From a checkpoint of a small image classifier: 97500 training examples.
Rows from block 4 of a small image classifier, named by matrix and row number. Rows with one number belong to one channel. Each number is 128 + 32 x the weight over its row's rms, rounded and kept within 0 to 255. All counts start at 0. Numbers have three digits each.
Before each channel's rows are labels from the 100 images, of 14976, where the channel reaches its highest value: "responds to" is what is common among them. Only what is clearly more common there than usual is listed. The data: rendered solids tumbling over patterned floors. In brackets: how many of the 100, against the usual share in percent.
# convs0: first 3x3 conv (model.blocks.4.convs.0.weight, 224x224x3x3, each kernel summed), inputs 0-223
# convs1: second 3x3 conv (model.blocks.4.convs.1.weight, 224x224x3x3, transposed, each kernel summed), outputs 0-223

responds to: count: one (64 vs 25.8)
convs0.12:110130143100066129068120142180092091153138138166133116159071090155076147162124125158149038142099080136102078136145111118165142116093148123096155123074080109098072130016160108090135105188140149154120104112156144212138133174166142127106172105150158139178172152148136134194148180127118129144127136131097124172173104099123169098150171092152115161152098134107189158225107149141163130116096113168134100098152115118114138115126120133101115083119089140124104086157108111130157095084117122103093086026137140109161089099130131148137156123111156140112008133081123150141140088149141136132145139097090144118140083119071131151141076178121132144130099162144105071141102146134098072120142
convs1.12:138132130101098137132170135161066137127136085147148130103156167145120121136102125179117136104137119139134106127116163168147116098125147096108142118102123119090152064145034155157115136099085146156094121047104210125141116111134159183150142132046135099140132111064104168114163127048154143110088096107091124160127110152122104131138078139076116136113099122126172146077138152152174147202205136120132126123144063155121057124129134144132136121156153072088080176128146105171136079130118137151121126147063128131128179143193129144090107154142089124156221095126148128149118181109110193108159170029085136168139119099135142165162170115108123203151139146137167088148144133167192161166133

responds to: count: one (73 vs 25.8)
convs0.34:130114090138121143068143110122138075146157115089115155132116093098111112142059114113154154108121165138140010136093100127184170145121141117096089135066145111086085068112135126129082128138068029153125133137121140208106139174135107164116081129156146194098134139083128116153130107081149173172128081106150096086155108105136071164107047144184109131086168178138128106137134105100138166139120102103149117121155154130122156136082190145105112110085119094067145146086135139159098090101112117154126123170141084150133148092114132154094123106126141151165073073120146136141109121063099128159098114149184105111162139181184163158106255116118122153121138126106173148134128129159090136154117
convs1.34:083166113072144088110154105091095146122104143113079125090151124095072089147159133118126092164129145097139134148142082139124108153101110119125160161164079136107065137142122121151184160086151102126136106125123072065087082152093134103110134122129086109080164099144155121079110142150104107119092144146161136109095159165130089143170142126026105112148150186107112134115165099172101175130064156131081108073136119094094117157122101120185139100188130179076073129120125171130129110117121177070136138093121138127142113116115125104162080127168180075109111069108108122120100108154204082118118122121162149160075126154096170140147101063113118093153125092115177126171138226090183180225121

responds to: light from behind the camera (82 vs 25.4)
convs0.67:108122222080116136113097089132146127133104132104108134088098182106175125187174134093112146184117121090149157142102140164103131168152111107116126199194131105083152112154131106115119148094050100140178179181100178084099105131108115132166081162157142065154089147108130128074143061099118139105080115104085144133106145141126146121160117131133133129111146090127078143142102087117079112148149068101091060091072136146167151124145064158095137114162184150162133147154158169131137167135162176133066119167168109139123138143107074160112195153175145076143157140107122095146119129120122126092077175140050107124139167135121165108104142134132111094110122186162153122053170152097190076084113
convs1.67:150125147168099091064132114121148095166105160111127162111133051047076136125093173100109151095101146178111137141136131131106096190135122153127113204164156115075139109068156092108167080099068131124110126117137050100083077049089147130108104058173139225126142080184106124108137121127118113094109116167083133125154100087106159130097159088110141102139149133118130106177130078128114113135115113154127130131115152186116166064099136131077145167165099137141136115123094152123148142155122119145113131137122098114164183127123115148166163081118069141130105181114112081113172095132140225101057097148186092112152125132091116107174120142133156102142082134139153170131156175082068143098094

responds to: count: one (67 vs 25.8); light from behind the scene (61 vs 24.9)
convs0.196:135151189133138110142147120104108133118148135125179121125142184104085153105087164130136073076121110079088132067093129160117121192087095068107102141123122125068170059124151152136193123107153174106197121150130186099119163080120153148155113155147073138145170119099124121163110070098162104187067115160167123138105144133154141141139141145157102101147169123114193131139134117095136124174089157047132111107127128177109106192114191143135153157096110139146194082119108140164138137149129140156115098122150085134168159158091100124100121133056134042095226160153153123115081167129156130115105125137070124075093206141165136112185121110099103170095115117134134142115112071079109149132166
convs1.196:205137090094117125133113093101156122136119160131147080106125114148074142132142172153164148109128121121108118098155108137128126169138152131128162133077087116182064057124169138147085113140164139096196106179094119123106150172146120201104140137079186108153108132084162093153099113169176101063088131121163076086119143074168190108085149063097155210083102120102155143114110059122132116115075117201113089141079121123136147092124116104105183125181092205121129133108148136119166152143123085115186113134139106101121108117162114072188150109136124115085138097193124098109124086112104098124091143122125091098127149103086093110049110078144142133082111149127152155058084111096114161103102

responds to: light from behind the camera (66 vs 25.4)
convs0.68:099065178110132153153176121117077189140131184117155106136111100141151157133119130106134089090181080105107136090115108131136141095091109142136096162121194120140200174093178129100117134143116142106154148140148176157132114107177125190140058056108108110100118149111185135075147180131158101129152137113051187149133100115143135132136126169140127111081084102150131114109132172169182148214063096137147092167073103120094126164097063110117123166130151108140137079080158119102131125141161112158100163135126156095126138132090160169079126111114162146142202085123173148102117124049146117108165123079147102137085115108065175138225120174079140118133122127131092138112146160159137192100097
convs1.68:167108102150057097156074080090146062080143133103158163144136106195078151127088164130172128137147123167142116128118183109118121083101103073132112128176194109110108108157135096133134114112106110136049121151162113177153129162145092030106097153150158135142184129113115148118149134111104122093142117107146128107135122087163112121092132159165113165153142118144083217101043163161142152195145126145052123060098100119126170121125181152140156149107088166083191112105127152098129118110083203076137135157158159131113136091165114128116123148098108136104111137112077127199102157168147121155098101118106087160164107113102046161143128093121189081124140131120104169159092130173168161118127

responds to: count: one (69 vs 25.8)
convs0.129:129052165178128142091122117129152086097145079117104152118153109100144157128185143216202132062153078106141120089148162162085113119134136170145113209119145125144034189127149093164159131052105108167107153116113130127117180136150085154135156118140120116082127140116175167124076112124123119136116147112160113152120123132159137139173130162149201153095101094176100110103083133134198178089172114182124158157120174100128132116133148104116035141129173144123141198133139098101087129143105115155087166108098149121142127074117056175151115103156134103098139191201138180147132130186182156111114076105109106130148094096151127108163115152116151129111086154130134119189144134120153129081163
convs1.129:072131165102126189140090067142118158142111078090153089142102154162167118119108083153104113107148120117176163145109118082113143121090096147137101054096153192206218163112171049112159096128125107081084173126138163119134171112192141139135128072169082172129067142108108178107095146114118098134138110095108165155101076111150115140124139132121156151091165089116086151172173094151153170120085076065121076132085150129109134127154168072117146139145112123134101180127114100082095146063172090140110093098148150163094154149079172176139107150153172162121123130100137144108113144163186098133166144165140068137116178141099093121114160146096062154129122126173105184119117185143140110115135

responds to: light from the left (94 vs 24.9)
convs0.192:082119138094140110153107099158089098174136087150124088130120183139098151127094125169156179088104143183074136063075131127180099098119139095116118102160110119174162122111165153106165071085144120118134124076160145115112143125126173100157104130169145162173149143065102150109086210149148098165187155090168120120104120150144089151133107129129134120107106170178127157148159119106081110107133146120162108095153094156120137115162079149096134086147124136065115076104135127088111157097088101091145158146104094177150147139144165089058099161154082097117115107034139135123136074104153111135089135081192141156090136107131071133116075172059089082121119149115140206174054146176120080183110
convs1.192:152109113146094205073185119145137094116121115145152111149115071152161213159183097098145075120120080116157116163048063122086117142112137100131152202166160152107089179132133117097156095168101089094127115138134076123145165190099101100123102151098129100145149121075099146130095103156112113118124089090045126123104106139096131147127144126179133178124128143145078149188144149099123141131081082122153158120148079158147116230136062127160127120119124158151122154097090106116103137114120165148158059109141068124130121153114125134063108162105055085120123102038156138135158122139097121117164129120196113110113128127158064112126119118127155152122195113174169182102102093089098115114145

responds to: light from behind the camera (57 vs 25.4); count: one (52 vs 25.8)
convs0.29:148179180124133151079147123148156086099182094166110081140139097038081106166105157156162152117148148111106166151104156119209087116134123094147143140082130159065088113122141112095144101095092102164091104132097103127148196135137087174129186151175197167114124153129123110104112062089101130133112127164149134149163114110155072094157115141127112097192078108103141163113129159127125132139076164115129140051193128125141108114154051118037069076130135138117074062143101157128129121090088074109064090146139150118184117130137168110142126111084135166131107071078077140151201136139112128119141099163097165139115098127141123121090122153133149090132117145114129141100146141118099139112039
convs1.29:139137108116136119209130168159192100102102202154161158156084169137149175109134199174118134120100167129124109180170119169161133142092130103127099096109095138142232182121212198116117148160111118107191133108082132147158142174092123131124143178179149111109175129217120140095137166149146105119111161107141162132155149145154115142137160140161072080142175170143169187116176106194143197169168116102156175130185170173147142134147095149137101121154134107145081142115152101166117137169122154102154156135135118151157118136140133141174094135125192096116115185108173149135139135210128090096119166166121146156149135140111153130137131130146072189137106101156180157139135136084106123142175

responds to: light from behind the camera (69 vs 25.4); count: one (54 vs 25.8)
convs0.206:119115102168103104130106094108091135125102145150090100175102142159198116099105120174110166137151144119098082185104188120082207117147150144148167104114117133199121144161093156134070176093156058121151091145134165163134120084172194062096093158140179133150098198110091155145132213167111156112147108120126133139124127097138088087107140138116119144118155184051068107129112131128156117149048114177131193117153157128060108103131153087181162140072089128136089146151118115186128095150139117148185127145129106134118190126127070089125129140148135110119128130133170168134034121048158160094116110115106147127146148097144160107125138145159133077135122135121175119120116158142051111111105
convs1.206:074154161136154207110167161112105146077137098086130095114103112098085127098156088122154122093130131103073084075146076080151128170130131138117128115080107115134118117146077085111141114115126120122096135163145082107158108170079121119135117143105144097108118175144123136098138133107123105116097144140094092097145127116106115124145116155111097159172131111116163125121099103164184148141124087060119137092178130095135069138185145201108172125105133108154126118080191148197140110110069080083084157081156113064135110046155091093158163093142119064076084071119133135098123108089100090125121110087168204117089151123133154175126090047174141087133165096062179068125159103148123083162096

responds to: light from the left (94 vs 24.9); count: one (82 vs 25.8)
convs0.53:123129121061151093108131080113141077124098126085099085092129110077118131110109090173115136113076130134135134112110081134153173135148099080180123094125153097207159117085176095072189161069156093140161128141104109091157089097125153147177071141148170120153104141120186089114164120150178120117101141132107135138091079145123130093132167066178145083086088087173099153099142088119156131127185107142123169079111127139146123104188086069114152165178152118166167119101102192119086119111137163141142119104126182146107181151079212107175125189102157131201094101159143104173146120091113105149121105111140059136104148113063110124161137165075126095132106139128050125139101101111106133141167
convs1.53:189143067207153196148107101119124134086137126103175181139141121126126160176168106148218112180166117136154136137117160148110191166117137111112151155088072060126115125129121157155147129144114181114087112065114141135118165158099122129090100150125106110122157078141086159138090090174115105115140134166085146067163106140098137128110068152134092072106105132139072188117104132076119134154179087144100139128097039152100140179065144146118149132113109139158187155142121133150106107179128142099096136198147112170118156126180100176085175136130170094154158138114182102165188132083126118149134143127161074178139129136120092129111118128100127186130154117127082184079086195130088148095123

responds to: count: one (87 vs 25.8); light from the left (73 vs 24.9)
convs0.9:106201146149151144203084161135120182155129096133083052140111160129147092093191114111164113164102122138114039114164094105140129155126071111148132159076126143190159119170191103105157122165152127147143137154142114165105115107080108104171111173146118217177142113141136111132096197136119088120082096147079126116083115066191154154145130103042189128112156038140088151169136154119094109114085105158136115154092134112169139144126120132116133156132120116195112207151067086162105138192100119109131126059129091133121120144111102075131108156117130150117090162135082141130111108141118113168136098149115117139161103136108152134074099107135106112177113139194096103116127135100191115155113
convs1.9:158145115163117139081147113085146197105140098112109121086141141112121100106100138169083153142121123102175164162080077105115088126112123167096131085022085067075147109120055133149156126078167119155145119095133062092116093116100202224089091141127182133147106115109114105144189060119134120147144167142123090130191110088091158140089098156106105126134150172171138108104157173163111155113112104135183127128092160146122130118163235124114173086079118100127131117189138136148144142156097078152143129099124169147089136121120167145144099131163156160144158135151131122126130116166180100107214148143125157162111152193116108113173147088079099129152087143092105116137099110089111150179148

responds to: light from behind the camera (80 vs 25.4); count: one (66 vs 25.8)
convs0.90:085135093128109123089141166104135076088092140099107202134088126114152170124143124170158116142121137096147152088123125148171165059187170068140139137185133154123085096082138151160156132104128152152161093098050107094139074164148137103114155170150135156147113130094135057100162056096048103189140143176166145177099114120181037145141133106111125168084101130090169097090152114146185120118124153103127113054117068114117142078174115140138096084139100155154109111189131151099156137121133153103147125096148095113143105171097142140101143122140087139107067088096135134150115112180131118147144119099133109165147144191135156152162185140187200122123101139066071077177128123125127111142099
convs1.90:114147110098182152098113134134124127094157157147106144123123101119112137130156141080146148166137171142123115127155165130074147132101127125166146147099149155075156164101185108153094119105187142129146148050143111156079123100126120132146130136134139172102151140214161136139105116169127104121206110113150175155149124131172140103144101176183093103095100133182086111077121189190110160173128131120206176123173166175096171124200089187125158140133095112117140133175088166199075104179126114119111117184132114147131170097092095147133112153139160149146197167163114102135141112148196107110108126200148141132146147087180097162127163145159131078124157097163180128102212107160156169178062

responds to: light from the left (83 vs 24.9); count: one (54 vs 25.8)
convs0.128:094142147142128153127098140155092223111120100109073099102175156127124121119150131173060063143082128105149167115110108113181108156109110131139120157051140083099086136094140142175122112099093102152121152141131157151149117074087113122142090111145134129129070112096132141091126122094137129103046137136160107181100181154102079118116132103121078119081059078074164141135088056079114065131113198128152069098112095182117064194210094118134062078139106120090122089122159134111142136136092062106135117205157119138117138182131104097167160142141150133132158140158105124130135124138131145147129131150178137123154135119153191132116112112190088150095136121102179129115101127100184149148061
convs1.128:157112146143115176193138113161193192126147078111121172177135098107148131092119134143170150130120092095146076108158101098171193165114155161139167149097090147149083179106129138135140130144107183194158134162144092149135085120128111164140178099144137138110132076157129118102134134046137150130142099109120092093122077119112121097082085140123149096164064133163171103137179190087164105109102129184152149113091163130116201160104182130105128177147184182123053141137122122074120130225155138154098113147057124118147149129183174061099111115104172143126150117108117120090112120162147097150115108085091038131116096112119080096149151086100114111159117112087106145161158124142138161076137